Weights of a small image classifier.
Data: trained on small charts drawn from random numbers, 203450 training examples, 23.6 epochs.
Rows from block 12 of a small image classifier, named by matrix and row number. Rows with one number belong to one neuron. Each number is 128 + 32 x the weight over its row's rms, rounded and kept within 0 to 255. All counts start at 0.
After each neuron's rows are labels from the 100 images, of 14848, where the neuron reaches its highest value: "strongest on" is what is common among them. Only what is clearly more common there than usual is listed. The data: small charts drawn from random numbers. In brackets: how many of the 100.
# fc1: MLP up (model.blocks.12.mlp.fc1.weight, 768x192), inputs 0-95
# fc2: MLP down (model.blocks.12.mlp.fc2.weight, 192x768, transposed), outputs 0-95

fc1.186 [162  90 176 111 124 157 162  76  46 116 153 148  88 160 109 167 118 156 193  94 140  91 130 179 111  85 106 116 152  92 127 128 123 199  98  98 129 134  98 150  88 116 136 117 147 150 154 113 170  93 158  71 108 158 129 126  70 126  96 176  82  82 121 104 106 224 155 133 130 131 140 126 130 117 131 134 153 139 127 118 154 168  95 151 139 176 164 136 127  93 110 130  83  84 160 161]
fc2.186 [108  92 120 123 157 208 142 122 131 143 171 144 150 109 158 131 136 166  86 136 116 151 142 178 150 115 185 123 110 143 121 135 167  79 190 124 140 110  91 128  97 162  98 143 164 113  69 176 103  93 171 135 164  93 167 107  89 139 203  81  97 112 150 146  60 141  89 187 122 195 115 183  98  84  78 111  94 167  78 136 148 165 169 138 116 129 112 102  86 127 113 159 147 109 143 151]
strongest on: one colour (84); rising (47); step chart (29); kind: area chart (26)

fc1.689 [121 156 151  88  81 127 133 165 102 181 119 136 104 102  62 124 118 134  62 126  83 158 148 141 143 171 112 128 113 137  86 178 160 105 138 118 108 112 106 118 106 185  90  76 134 174 117  69 144 133 152 146 158 159 174 122 112 158 128 175  99 132 193 142 119 122 126 134 162 191 145 100 110 162 144 141  52 118 170  94 144 102 152 126 156 191 153 110  95 157 130 140 160  96 223 114]
fc2.689 [175 149  67 102 132 126  75 109 125 166 158 127 143 118 113 123 146 152 135  91  91 134 101  84 106  97 141 141 162  99 132 143  83 130 118 126 163 188 177 170 118  84 165 156 177  62 119 129 154 131 125 101 103 147 190 158 139 123 120  86 135 140 166 107 129 173 188  91 115 104 114 184 128 107 124 112 179 124  79 108 134 187 128 109  96  76 155 112 136 128  95 103 141 146 167  91]
strongest on: one colour (95); radar chart (63); items: seven (49)

fc1.597 [103 139 119 166 201 161 162  88 131 135 176 118 141 128 122 179 145 109 114 100 116 136 146 206 130 103 156 131 218  81 124 125 181 132 148  89 136 135 112 135 144 111  64 105 142 140  76 167 100 155 178 173 153 131 175 124 145 196 104 140 114 198  85 112 160 155 125 101 135 105  87 157 110 131 144 162 154 144 130 151 149 105  93 181 108  81 111  90 116  80 124  95 147 130  90 128]
fc2.597 [ 80  83  88  97 112 157  95 176 115  97 126 138 131 139  75 168 162  97 134 118 138 155 118  80 158 111  87 142 141  37  80 131 106 132 113 135 136 106 134 120 131  71 122 117 161 173 115 220 165 161 165  88 102  97 106 107 190 100 146 158 153 135 135  66 141  98  66  81 129  95 101 141 145 165 106 137 126  87  92 125 118  83 109 145 161 117 179 124 125 131 125 126 103 119 138  97]
strongest on: scatter plot (64); dip in the middle (46); falling (45)

fc1.767 [ 96 105 104 163  76  99 127 124 164 156 121 162 129 176  96 151 167 145 129 145 134 140 116 130  78  83 108 145 122 192 108 150 130 149 123 121 134 105 203 203 135 120 140 124 172 118 111 126 135 160 172 123  61 176 176 140 159 135 136 150 108 169 145 120  72 121 128 104  87 135 175 154 150 127 101 109  95 123 139 120 149 145  95 144 140 123 112 124 146 159 185 154 139 168  82 155]
fc2.767 [ 64 135 184  90 124 157 171 184  84 139 117 133 121  49 123 117 123 182 115 110  57 125 138  81 130  86 152 171  77 154 138 161 154 192 151  76 194 128 122 153 128 122 119 116 118  73 131 114 156 143 104 151 167 118 123 148 162 102 116 105 138 151 129 141 108 147 105 134  46 181 191 168 139 112 131 129 118  70  94 134 119 150 136 155 128 127 126 154 116 142 105 169  85  91 173 182]
strongest on: scatter plot (46); rising (38); bubble chart (27)

fc1.384 [112 113 148 150 147 137 134 136  96 158 148 143 153 133  90 103 167 118 112 129 108 103 124  87 116 180 111 174 108 120 121 188 171 137 219 171 120 112 135 144 112 155 125 129 135  94  70 154 180  60 139 116 154 137 199 133  99 160 153 110 139 149 125 179 138 130 164 133 125  79 149 132  97 153 124  88 135 133 163 214 135 138 156  90 183 123  94 189 105 117  98  87 107 137 142  95]
fc2.384 [133 162 160 180 127 147 118 100 123 151 149 187  98 156 119 125 144 103 131 108 132  75  67 130 108 120 117 119  86 136  88 142 151 180  74 190 119 116 125 107 104 140 106 140 126  85  90 155 124 103 126 151  84  93 183 105  93 140 168 147 138 145 169  69 200 111 103 188 158 120 130  82  83 161 111  46 121 125 155  75  77 132  74 105 131  95 181 159 149 134 151 131 214 132 152 138]
strongest on: items: five (69); stacked bars (34); horizontal bar chart (29)

fc1.219 [102  90 155 159 132 129  80  92 151  81 123 194 149 111 135  78 113 120 110 119 186 131  72 115 143 160  83 103  62 113 142 148 119  68  70 143 118 173  97  64 145 150 114 106 118 120 180 105 107 107 167 175  89 188  95 181 149 176 100 189 123 105 132  85 164 116 119 138 139 120 157 176  79 147 110 123 103 139 146 130 106 132 163 132 158 130 131 131 131 138 151 112 240  98 156 103]
fc2.219 [ 89 148 146 130 156 134 150 157 148  96  98  99 169 142  56 125  67 129  96 181 127 143 139 144 137 102 142 109  24  86 164 120 135 175 132 145 115 124 180 141 119 114 184 134 158 186 124 126 138 127 121 124 170 139 151 105 114  97  98  72 118 118 109  96 148 127 144  75 162 116  44 131  89 149 160 130 182 159 132  89 112 124 147 122 117 159 140 130 119 137  53 124  85 179  89  75]
strongest on: items: five (55); lollipop chart (33); falling (33); trend: rising (33)

fc1.251 [ 82 118 137 127 160 138 151 125 101 173 119 174 123 146 120 148 143 115 125 186 114 106  96 109 118 140  78 103 171 107 171 106 172  82 120 157 143 120 120  78 128 142 122  90 130 137  99 119 140 102 115 110 137 184 127 151 141  80 126 128 152 113 119 172 106  47 161 155  61  94 167 120 156 153 125 163 179  91  84 143  70 176 120 132 155 193  12  98 167 145 124 107 173 138 126 142]
fc2.251 [127 153 109  71 172 158 147 135 159  67 100 147 113 117 142 147  91 142 107 182 122 136 131  95 187  70 116 121 113 154 108  52 102 119 110 131 115 105 165 137 124 139  94 138 126 137 158 100  38 142 101 122 162 136 117 126 150  98 159  99 180 139 123 108 100 155 108 194 152 136 150 153 153 137  97 135 123 149 165  84 107 158 116 118 143 107 151  86  91 148  51 116 155 171 105 121]
strongest on: items: five (58); horizontal bar chart (57)

fc1.741 [158 147  67 106 186  88 127 104 113 123  90 104  50 174  92 151 161 112 108  87 135  80 172 118 178 154 156 106 130 125 110  62 158 178 142  97 165 148 115 146 117  76 124 145 100 117 185 116 179  94 113 114 154 167 160  58 128 157 143 141 118 125  81 131 120 116 151 122 153 128 145 125  65 129 134 113  90 109 153 187 113  97 135 125  88 148 114  83 154  74 134 142 133  93  80  71]
fc2.741 [ 78 111 160 127 119 107 109  79  88 110 161 105  85 139 142 180 150 143 124 151 100 123 163  79 152 123 120 139 174 103 180 158  99 123 137 158 156 131 139  96  98 171 120 169 125 116 148 119 156 115 126 144  95 213 201 117 216 167 180 139 149 131 158 122 107 120 141 111 119 175 158 104  97  96  99 119 173 127 111 169 115 109  58  54 109 111 133 112 150  89 158 106  83 137 134 155]
strongest on: scatter plot (54)

fc1.240 [104 111 110 134 159 126 204 158 180 160  92 159 122 109 118 173 212 152 147 122 132 114 141 154 172 150 141 125 102 165 123 143 123 133  55 131 130 206 132 113 131 247  94 114 116 138 113 142 107 113 169 115 122 129 132 161 143  92  90 177 141  89 129  99 142 150 141  81 129 187 127 113  96 132 118  99 211  82 147  99  75  94 123  97 122 138 127 166 184  92 168 118 162  53  60 176]
fc2.240 [149 119 137 126 111 127 157  74 155 107 159 107 204 130 152 122 200 111 151 156  95 125  90 133 159 117  98  85  39 130 139 140 126 113 103  99 110 102 139  89 115 169 167 153 152 105 139 135 138 123 176 112 192 123 141 165 118  84  87  73  91 126 147 152 117 142 105 202 150 140 134 152 118 114 105  90 107 121  74  50 188 120 112 125  82 138 157 162 102 124 186 141 146  82 139 177]
strongest on: items: five (99); dark theme (62); lollipop chart (37)

fc1.719 [ 91 106 106 121 135  79  70 104 163 110 140 108 141 147 137 155 145 192 111 151  77 155  94 137 113 140 121  80 143 104 188 111 159  85 169 144 164 117 119  88 137 146 116 148  68 143 148  87 215  74  92  77 117 123 154 150  87 157  30 146 157 141  74 131 161 145 143 126 102 147 136 113 104 160  89  60 147 162 133 101 184 120 109 135 144 140 153 118 154 147  69 126 152 142 112 201]
fc2.719 [ 94 100 133  98 115 122 138 121 131  79 119 158 147 130 113 158  96 124 157 174 115 115 120 127 154 130  80 104  95 187 118 164 191 160 172 107  53 150 132 149 102 187  65 129 125 117 153  97 204 147 183  75 113  99 120 196 123 118  39 120 128 149 116 135 224 164 101 139 162 125 118 129 114 123  82 117 156 109 154 144 150  67 101 113 116 167 134 149  98  69 146 122  64 140 134 130]
strongest on: items: eight (91); bar chart (28); stacked bars (26)

fc1.208 [101  92 121 128 118 149 155 128 119 116 151 133 104 163 121 137 108 141 139 147 126 155 155 131  75  98 125 124 154 124  86 122 150 104  65 122 125  90 162 111  75 204 151 169  75  96 125 199  83 100 167 118 118  56 140 100 139 148 193 171 127 105 179 164  84 127 177 134 145 130 109 155 204 139  80 126  91 184 166  96 160 104 136 142 174 142 111 155  98 119 106  98 112 148 167 126]
fc2.208 [ 91  75 135 140 159 100 105 134 137 156 164  95 113 107 141 104 102 131 155  89 165 159 116  96 207 161 145 129 139  75 133 182 103 132 107 153 154  69 118 159 117 171 133 105 146 152 117 127 157 105  75 141 133 165 167 135 112 122  80 109 135 137 149 136 176 111 117 136 157 148  81 156  69 153 151 148 107 168  96 162 134 101 125 115  85  98 129 169 147 116  77  83 117 133  90 118]
strongest on: scatter plot (66); dip in the middle (52)

fc1.234 [ 99 117 101  77 111 148 173 173  99 160  97 157 157 145 119 156 121 100  79 151  78 135 123 120 119 115  20 128 134  88 173 145  69 144 145 175  58 127 132  80  96 144 102  98 187 120  94  76  75 150 114 117 158  85 171  75 139  84  76 116  85 109 137 132  99 113 153 103 108  80 144 166 111 175 111  83 127 142 214 158 107 140 151 136 134 128 160 141 135 114 181 112 142 127 165 118]
fc2.234 [129 165  95 132 104 136 163 177 116 110 158 125 175 121 163 156 137 154 128 183 171 146  57 102  75 119 114 129 106  62 149 133 107 142  87 118  95 104  96 158 120  97 103 110  92 125 154 122 119 173 123  99 121 171 124 105 123 145 143  91 132 116  92  99  92 177 173 104 210 127 149 166 111 115 212  66 106 101 176 143 195 109 135 128 132 180 103 122 127 163  86 136  96 105 175 166]
strongest on: items: eight (88); pie chart (49); ring chart (38)

fc1.154 [145 157 116  90 129 163 115 140 128 138 104 157 129  91  79 155 229 120 136 154 164 151 132 124 110 141 184 166 132 114 121 134 179 150 111 117 158 116 139  72 147 129 186 130 162  97 151  91 128  99  99 193 139  97  89  82 144 149 164 140 151 118 160 135 200 108 137 135 150 165 133 137 112 198 151  99  97 142 134 100  95 170 156 105 144 121  83 118 157 138 200 100 127 105 217 131]
fc2.154 [ 84  89  80 148 166 156 118 123 110 122 124 184 100  71 103 143 136 170 129 126 185 161 119 136 168  99 127 108 195  89 112 149 132 146  45 120 120 123 128  75 144 145 148  82  99 219 129 122 152 133 124  86 123 167 168 126 117 125 119 149 106 170  69  91 194 200 134 113 180 127 114 160 134 168 145 154 149 140  83 107 187 153 112 124 151 156 146  73 169  83 184  96 137 122 103 156]
strongest on: items: eight (82); pie chart (65)

fc1.14 [177 141 189 124 147 109 139 120 100 120 129 166  99 129 129 103 105 141 104  84 129 185 145 137 129 111  51 100  78 151 128 128  51 150  98 129 137  95 116  88 131  95 196  92 125  95 168 135 136 114 114 154 135 119 140 143 166  74 156 179 117 174  67 114  97 165 167 217 142  56 116 137 104 121 119 123 120  34 129 148 107 162  97 199 129 128 121  94 100 159 168  73  95 100 120 199]
fc2.14 [113  95 148 134 127 128 141 169 171 194 140 184 171 122 181 143 155 155  91 141 150 127 130 167 183 157 110 135 138 163 145  92 164  64  94 136 123 117  98 130  80 166 133 113  99 166 139 151 131 177 135 180 160 125 183  95 133  93  77  82 124 143 129 157 103 189 134 118 103 113 154 173  89  92  97 176 147 171 163 157  84 152 168 146 132  98 114 106 117  84 164 141  79  77 139 100]
strongest on: items: eight (40); ring chart (35); pie chart (25)

fc1.102 [163  80 122  88  94 134 141 163 142 143 107 142 135 146  94 179  93 121 132 126 120 212 169 143 174 149 142 155 123 136 187 178 131 120 106  98 118 157 152 112  89  73 161 128  74 122 153 152  96 105 172 131 100  61 104 157  83 131 153 116  87 124  84  76  90 149 136 190  96 110 175 143 125 162 115 143 162 131 110  91 174 143 108 176  98 133 131 170 111 150 132 129  75 121 119 144]
fc2.102 [122 135 113 103 112 121 139 145  79 187 166 160 118  77 112 121 145 134 142 180 136 162 119 137  72 189 146 127  99 170 218 127 131  89 126 153 130 143  93 131 111 109  95 126 178 146 130  72 124 104  93 135  64 161 163 162 142 141 166 212  96 191  95  82 183 104 182 178 168 126  98 153 192 114 129 103 155 113 175 147 129  97 200 117 144 106 104 177  84 161 109 154 150 129  75 177]
strongest on: items: five (35); heat grid (25)